{
  "encoder_arch": "vit",
  "model": "masked image model",
  "dataset": "simulated telescope pictures of galaxies",
  "train_examples": 195000,
  "image_size": 48,
  "crop_scale_min": 1,
  "horizontal_flip": false,
  "rotation_deg": 10,
  "method": "mae",
  "mask_ratio": 0.5,
  "loss": "mse",
  "encoder_norm": "layernorm",
  "encoder_norm_position": "pre",
  "encoder_activation": "swiglu",
  "encoder_mlp_ratio": 4,
  "encoder_head_dim": 48,
  "encoder_fused_qkv": false,
  "encoder_bias": "all",
  "encoder_qk_norm": false,
  "encoder_parallel_block": false,
  "encoder_inner_norm": false,
  "encoder_kv_group_size": 2,
  "encoder_patch_size": [6, 6],
  "encoder_layers": 12,
  "encoder_width": 320,
  "encoder_positions": "sincos",
  "decoder_width": 192,
  "norm_pix_loss": true,
  "decoder_layers": 6,
  "init": "xavier_uniform",
  "residual_init": "scaled_by_depth",
  "optimizer": "normuon",
  "muon_scale": "match_rms_adamw",
  "learning_rate": 0.0052,
  "momentum": 0.9,
  "nesterov": true,
  "orthogonalizer": "newton_schulz_5",
  "adamw_lr_other_params": 0.0015,
  "gradient_centralization": true,
  "adaptive_grad_clip": 0.02,
  "max_steps": 9200,
  "batch_size": 128,
  "epochs": 6.0,
  "lr_schedule": "wsd",
  "decay_fraction": 0.4,
  "final_lr_fraction": 0.05,
  "warmup_steps": 270,
  "weight_decay": 0.1,
  "adamw_weight_decay_other_params": 0
}
Rows from block 8 of the encoder, named by matrix and row number. Each number is 128 + 24 x the weight over its row's rms, rounded and kept within 0 to 255. All counts start at 0. Numbers have three digits each. After the name is the row's rms in percent of the matrix's.
# q: attention query (encoder.blocks.8.attn.q.weight, 288x320), inputs 214-319
q.107 107:132094106143102124116141113097089163092146170129122122181107123143127080124149127112105083149138103124139131112093110154100127113106101133143219189115115084128171114164105136092132140131168150112130162136138111146106137101142147143091150131109121161107142140117115111135121170134123113132150134107130176144104121116158
q.108 097:088122113131076136142145117155125135123118162162089087130125145102127132143117132128141106116142097114103148123133135165147088102132151153163131078168160122114131151110094158118145125063146163126092113161106133146151128131166102127121134117141057128146094112114192120137086131105127150166110119122114127107131133156107
q.109 104:147111109118143110153176146117146122207070106100147126076169145099140118146131158115160127148102112119090171139155109133144131150122126155158134088178166155111129089119166170118122132118122148101135138171151121121128133111147115132187122148160090111083127096139120149107092110133128072121115124065148143191142101121157
q.110 110:132151139099137107101150142133138104133121108136142134150179088090113113113140168122137132133142137094073137177134121109119146133154125131162088166125130157118150115157164109145186128118138115137114106156159118157161151113171143085154155142109109115092115143114118148101173146123101097161138106100103074200120147134163
q.111 098:142121126124133117127151091150163143095172158107140096144129159083152134132119138124130116132111114182102156111149126114125098177104141113138100110113129127089147159134138147209113134142148175116147147108154117171102125105102118112163144126139105151104136094120127088140090153085149132113150141105128082110123118104153
q.112 100:179154158088167085112126145116116152148107122088132130128147118129106111125114122145124108138131116186122140134149096092089131146114117156136154144081141162107106154127132098148119137086134112131125132104076136161130103131161157110164094082131086150115113079095119143134141070152152090106142156131134184142128128132131
q.113 103:127144096160126106098143135129103135128130141139160081133115123112129096095135102178129133158168110144116104167118106144123119111133119086085108113151142116116159098133142123096140138118146084121137109149125101143159122135088162129151131107158173116129139127120164155098121162169139115157122140111139106146117130106131
q.114 098:142151120154159152117154120140087131127114129119108086133088136123102164133122148101127090106123159128094125115130125125084137144137109109109108154175156131115124170134101152117126122153136094119086119188156101123123145191125139170130104162120145160146113076102099162080078143162086125131136143116116157187128100138111
q.115 101:097154113098133122150126083135135154099111126135105110121171123115099106130145176142150125118106118175075124120148111140108117117120128104136085121130120147162163147139064098099140173103135153118105167137162165136109120112143113171127126099126106117099150123153112151135124159105149156119131154116140105112126121121104
q.116 104:103122128122143145143123113140160190118070141123155131127138194114106113127124107152117139110144105139119086114157092195177155113151121106115128118133158106111124115154164133130155129109128075118148114108067091128135154169114142162125171130158143124126165106114107056129117155146148134077126146169142156147151093132141
q.117 095:086120151125117101141132171116092066108125147127102118119113113108172130147107085149145125160139124121100164057131116081073141136122158133133117118131132138177160126153162094125133110116122113163092173096156130109115130121123132138133147136136101144128124120102152142140158149157108153147165125122101105080142126104110
q.118 103:112109108116140142097086177096121121148113138136138099157151127120100140094101153128175176134135119144115093139119128173133140098125162095115126144103164102154098145119143158190136127117114108134176148157119116139117094119088129156155123147129130158161097111086150102111110114163142167131107148135140125115129117126094
q.119 098:144099131124175121131176182122105108104080085120168134110073137150094106158140121105146132128082092134104114128119148117130113132121158126152062138128161104155127092125088165127104150109143106139092143181130150101139120142102109133150130106102122157134142124114160110178143102120127137135117138093143131148118132148096
q.120 102:121120130121108146118148074175124118143134127120132099099178145146122146170133174155175106163101126146122151145086121097088128159100128100170151146129128146124141116091164146151106146119109134132140159130100156149114096158149127136135084128164108118084134108120112088109148112120144163127102112109114165106164136131141
q.121 106:134129130081114160103164124154124137103107089089137150123138136092140147105126122147069122112126151105104086110118107138119130114167119155105115157116118124105158130120114148144141189124136163144046130132125124128069118131106136144148137162103100159148122123119106165151080155122138096107148096150110148134159115116139
q.122 099:136144088108099091130088136092148118154141157129119140119094116106133177140138169144093097127128141131144107162145159130186109125129175144157109159093082146103082107110093107133168163079140181121131157085122116130178130128116137128119147129142120120108158143101131107110159127140195133119093113129143151143163145154129
q.123 101:123130174135153143098159102167152134101160133117089082137122160163139160107131141154073150134140129101125102163121096097113160139140163115150138119091094113157100104098090138118162148081138075156131154081095162156141131167166174103135121145122062146159122128093115118129130169139151110125120131209108099092128115167136
q.124 095:147148171115106176183153117155117119099110109173114091130106129130114154103124137126160118132144131084116114090133100133106149120150150172136069159148145134150148141116134117131138146082101118119102096123164120117152138132141131138119102113101121099100093150142125162133143134109114096146136125126113094135120104121146
q.125 098:133086160129120108132133120168144108125137133119153078150123111173167179184141148109112135094160114115154156131132120119063104150113131173127112142134117110100142171138120105200156174152100107111151097097116129114110115132184147109150127137086132089092103096164121166128161115159133103114125162106113144152113141128158
q.126 103:143142106106148108123152093091104150129167160083192148133133131127130105165100115153140083135150126096125130105113121128113133133127173135148151124088151141130119137126158170145104113144167189109093128154145122178128133157079115101162121176098107127106147131132154134117101122112113113170144099098128114113113123126137
q.127 106:103093109127091149122135143155086114165131117112130140110113141093133134129198149088158116185096129111147108099136094136139114132122123187105182116086113085136141131125111151143140136142144128108170138120183130127152149118160089159119131137109136122149126154141089113136143090105099111092115115124140115099107097159132
q.128 098:130135171131093138160115122088143147139140132096165132147146134168156131145135130130142128131141158149122154094143095110109134111136126188167193134172118156103126095145109120107146132093153165115132151138147146075110121113152148111120094107078078126152135114108117100134130161104123123107136119100113168134110092163078
q.129 103:142155104143132069116151099123123102101134153123117099146117163118142122138118093155099130142095143155153125138148123127141123139130114132149124123164149145103152083107103136084139139119142104145157118134154159150120122076108143103141151124139152144118149128156134153098101146130148111123163126162139126159157186132142
q.130 109:131166154083117092156104138120158138107142134165134106163125133164152137132128111155170127116146133109153127117143147099145178121080128170122123132098091128117133117122124073153158106157140121100131143143164140120081093098124125134112116148117121129123139191119166116123104121105139130096092128111117125086134098147171
q.131 109:144146171088121149125112146128147091167095122104128155107161137152103186126085086158144130123131092108153137143164137116140154139135174130160084140085165153170147081078116111145113110181162122105142149134123149155160163152158102133125121135113093140161146128129131104119115145117120124141107116104098129142114134130089
q.132 101:146086098092110138117113131151099152153121113115116112149146112136113140121168132158120112160147166110115107098145112141101128142066126165158128135121156098118104194141141148105124132116130154113115162124104154136111140143120116154153125100133130113140144159128118096183145117114137087153170164108141065100133151122152
q.133 101:123125155154106191090132150111151133152147124146109130108095097145083113096126149126135128189147138148151113118137140127140131164116145156109123119127102157141081121145144126130126113097118137135084154150142119107109114111126131116172137165133121156116164102127152112144185125098112125100128121157146119094080151131104
q.134 097:097118104109102128156131119098128140141114134142122080128120158127150131173151110138148154136150107114132115112176138159080144119116154138117123108135109110108114157180125121155111159122148142150168120097120084152109080128133126120138113119148152068093127194141126088115153150127147147133147128124104144160153177097148
q.135 113:115108100104188147152141114111158119112147131107140152142112109125132126125143125111080131157122101121113160151146119094106126089096123080141115128134142091166153147107138164159107118153138153119137149109142142106157132136114108119107153146117113140089107163110129058165135110103117144123137124125081121164091151114115
q.136 108:110148145106137162165105167136149130109093071127099150123136157148100117089109082137137100143132097148125080134131109144172107127119109141119140122111150097191087138101133150124114152128113098165158172090112161167107114174156159119101123131126153144140132136129160119139115152126158157141107156126135127142119149136100
q.137 101:144095104083149147140125145143107144159138136135120120129086152148129110102141114097132134175106114123106127126135102139142185125099125130104169129117123148112120093086142169170163112143148097141122157105132131125098106094103129124124109133118103131116139151153137122110132161132115102109150122107150149102077152106135
q.138 098:146154118125107154117127165139129124098086146110137136095124125150102118138147162108142142112107102142082112107112138167099131112134132123101112096145101151114118152165145161064137139085130148157136125166136101096155102105123122082131145132112136166162176122059157116145157161105166151131117129120147146098156136136076
q.139 097:127116094146138128119072091168137110087110145120115133103105095159067143154117168076149156119102113147095111128106139125116114108122077161158106147141127145117167100163131107093107133161142123104140179126149092152115087119091102129141130152122089126115107104105173138095175156145128174159116141152102117120130118178101
q.140 100:119124102120100153058141146088121150123107109142147170143147146134083131094112114120137150102135144089094099122130122084096131136127171150136137139122105148114148148116114130118151109159145128111161173159117166099113135130123109110144110152100072162134101101201124134147138105203133157153147131091135135096118131114133
q.141 102:116163132121106114120105146094085120146118167123102143068109113122122097136144122086134137167122079161116117084120132135121136115151105129112101131170110147159110098136148111094140121178129134117123132105114130114121142120132153124138131112093161170136139169131129113126076152151123122089163115169141130078117184094142
q.142 107:145133123123117110154134149130098133185113160105159165147133127130129137155114180093114141113103111139126126105100187169165122133074113149139155121098133123162167129112110159136112150147147120112137159139142110144095146095100128154177091156096119097096141124123107133176124129078148164128102136111194153138121109089120
q.143 097:119125096166151145096137143134148111167088119126122186075129148129084123120105125155086132137118127136163155093142136130130119097111123137084126107147157134147138136132124058143081128145118153149106141155102103122113112094107117111154124160132164165099188117114134138141106112114142163148092102097162148144107138143115
q.144 099:127134099117116137127159129154116115149107146112098144094143190113133165125131083156139141075112195160137104150148114143121129151108084088113137145098119097140140163121145100125104127152147088126133182123130109149092134087101126087139159090153146130085100093113131133141132123113157131154107166155148136110119125162142
q.145 101:138116120125155140159082151156149105082114133162132151146137134126104140145118173135124118094192120126151080130140166167117139113123157106091112149150114109139114156081109145111071111149164096167131130146152075165169105131162117103194146153122136143154134136170094136141112110109095134099133109147163132143154124134135
q.146 099:180135128141124135127185124094132137101184054104132150104154137129108142086119121144093123141165103111157121180096113156143120130157106146102121090153085091182108116118144185134117137165136122153103138118149117126132118101141164112142102145099094095123121130099170065108120134112134126168164117135138119064093107140119
q.147 097:133106155107160102166156108120140116162122154145106107174110125152178152116147157140128136132118088119102139114135161155090153124135143144129117100119133156119119151078120144144142129107123101132119113119084202127095090139115110134126130139145149151162116144127145072101104101107152092165141159177108097122098113089164
q.148 090:084136102136174148140104142143119127116128142120162141162116116134113088150150158136074133135098141137093122106154136131144121137115117167085137117070173130146076135160113117137128142118128078100128175125128119122169120157139129120139130116131146164145155159152115099128091132146111126196088126165128120131104125141128
q.149 098:152157151132144104114145150172172121147115090114137146095166149111118131106152109107123137094145134122092132119145163144103136158127127141127135098121132155073152123105185122143125091131138150132153155155125112118094102136097136114099104128143128108110118136116112076118101181105129121123114107069105108188119113121143
q.150 101:125145121157108083131127127141131089138102140112091157105155120137148142127136121159143125134160121118134099150163071123139138122128126105138130129158158134155099100135112148161139125168125181094176156096132134143142169122110107080134109114144113164109145071067115091145120137130170127140079138146115149177170115101066
q.151 106:143100117172138145127139151141111106103159132130084136122122126134105138116151115116092105127127099159132118125124160139146144133131102106105132166117108154124134148154098128217128129065134144132131151099146134130091145170153144121121133129145069093131117156124127124095110133161115172170158163174111167124110078117157
q.152 093:127171114102134166164099088104137154142105124139094149104151175103159140129106127120118129102110107115136135121135135145129135130137133144163100112135099149129156098107161170122131108133113125122114150140108130130147155147072103108093123092160107128106065075139136130157135101122130134085123130135111144127136108124183
q.153 096:123162142162128099152155141153114108127156102102117129085129160083125140130134103155148128141136102139111093124152109116144136166125107120142115132081067121160117120122154106110145155098121122154091112132123125092127154127140131127124158142143135131109124102152105124122157081152146169150144145085152109133158144157101
q.154 103:126114110098115144133092092116096104146134177159137112142118172115126147130145131085147102107097136136104090123140092151140143135116135128153124137119153114106186126143127090109098119113129118123108124118161084136132144136134155141143157131150130121112105146138130107175141135132172176113135142212098172110128146168130
q.155 100:159085123102159101111116113107127127131161122134100070137090106146141198143145125138137148082125161114116136164154111091160111111187150122078177138117116123108176136152100102166135130106113112102137153116075143127129138132123148131128138161131162121136125152101150116082136160136125111070103127146101142139105120094174
q.156 102:140080125165140106117164155130139134148118160143168130141141073127146130195111118145117137141149153158162149114111107085134154155155190137146151093101100136104108134144155088115124174166106107137085112152130093122149126125124157148110065125116155128146151119146122096108104136147085121125151122095149138131100098102148
q.157 092:133143150133141120165133136134119144121139065131136127158149158127114138181164124097150122128180124130141133109136112108127083101153135111120128124155130134131111088108107102099131108128138127140183143123117146118103151168123129123157149172100124120101119114078153125160092150103124109134143140123128176127129149136120
q.158 097:138097081104160165108124148152118152137146099132129152138171119124098123172115140135114144129149131117128122145139127079149092111171113169139121116139127145142137155150169104118096133158101151075144101149131127116096169117142136077139123125121111117097078111138130131099142104095147126156096104099110141107137106107115
q.159 103:060132139101152139114132094148166083091154110128169127101077128143173145113140153164111107159140141137150140150115132082126102122164113138084103127126146140139127093160149152128197176095154137110164129153138105083078098124110164088166142125102129155123157080135114117143157139114146127107146132143131101113126149098127
q.160 101:137149118116125122150161104131091151125134107149154126140134150056160142132142124118117121171147153100121093108116083123120153153103143164164138112093145133149072112156152122123134129138131114109118138143124119121120121145106160156128131126067089107146138075118128137138142165142150154102129136127121151101136107116106
q.161 088:109132137155128084120108112135099140151142138192135151110095152108139140102102113114132152123143120153136077123117127155153113146140123129151132136124142162155120152107147110132137142101125155116116116155098144128137161099147147133135118117155195164119158167167125113122140117128111145134151112098150176087146073133088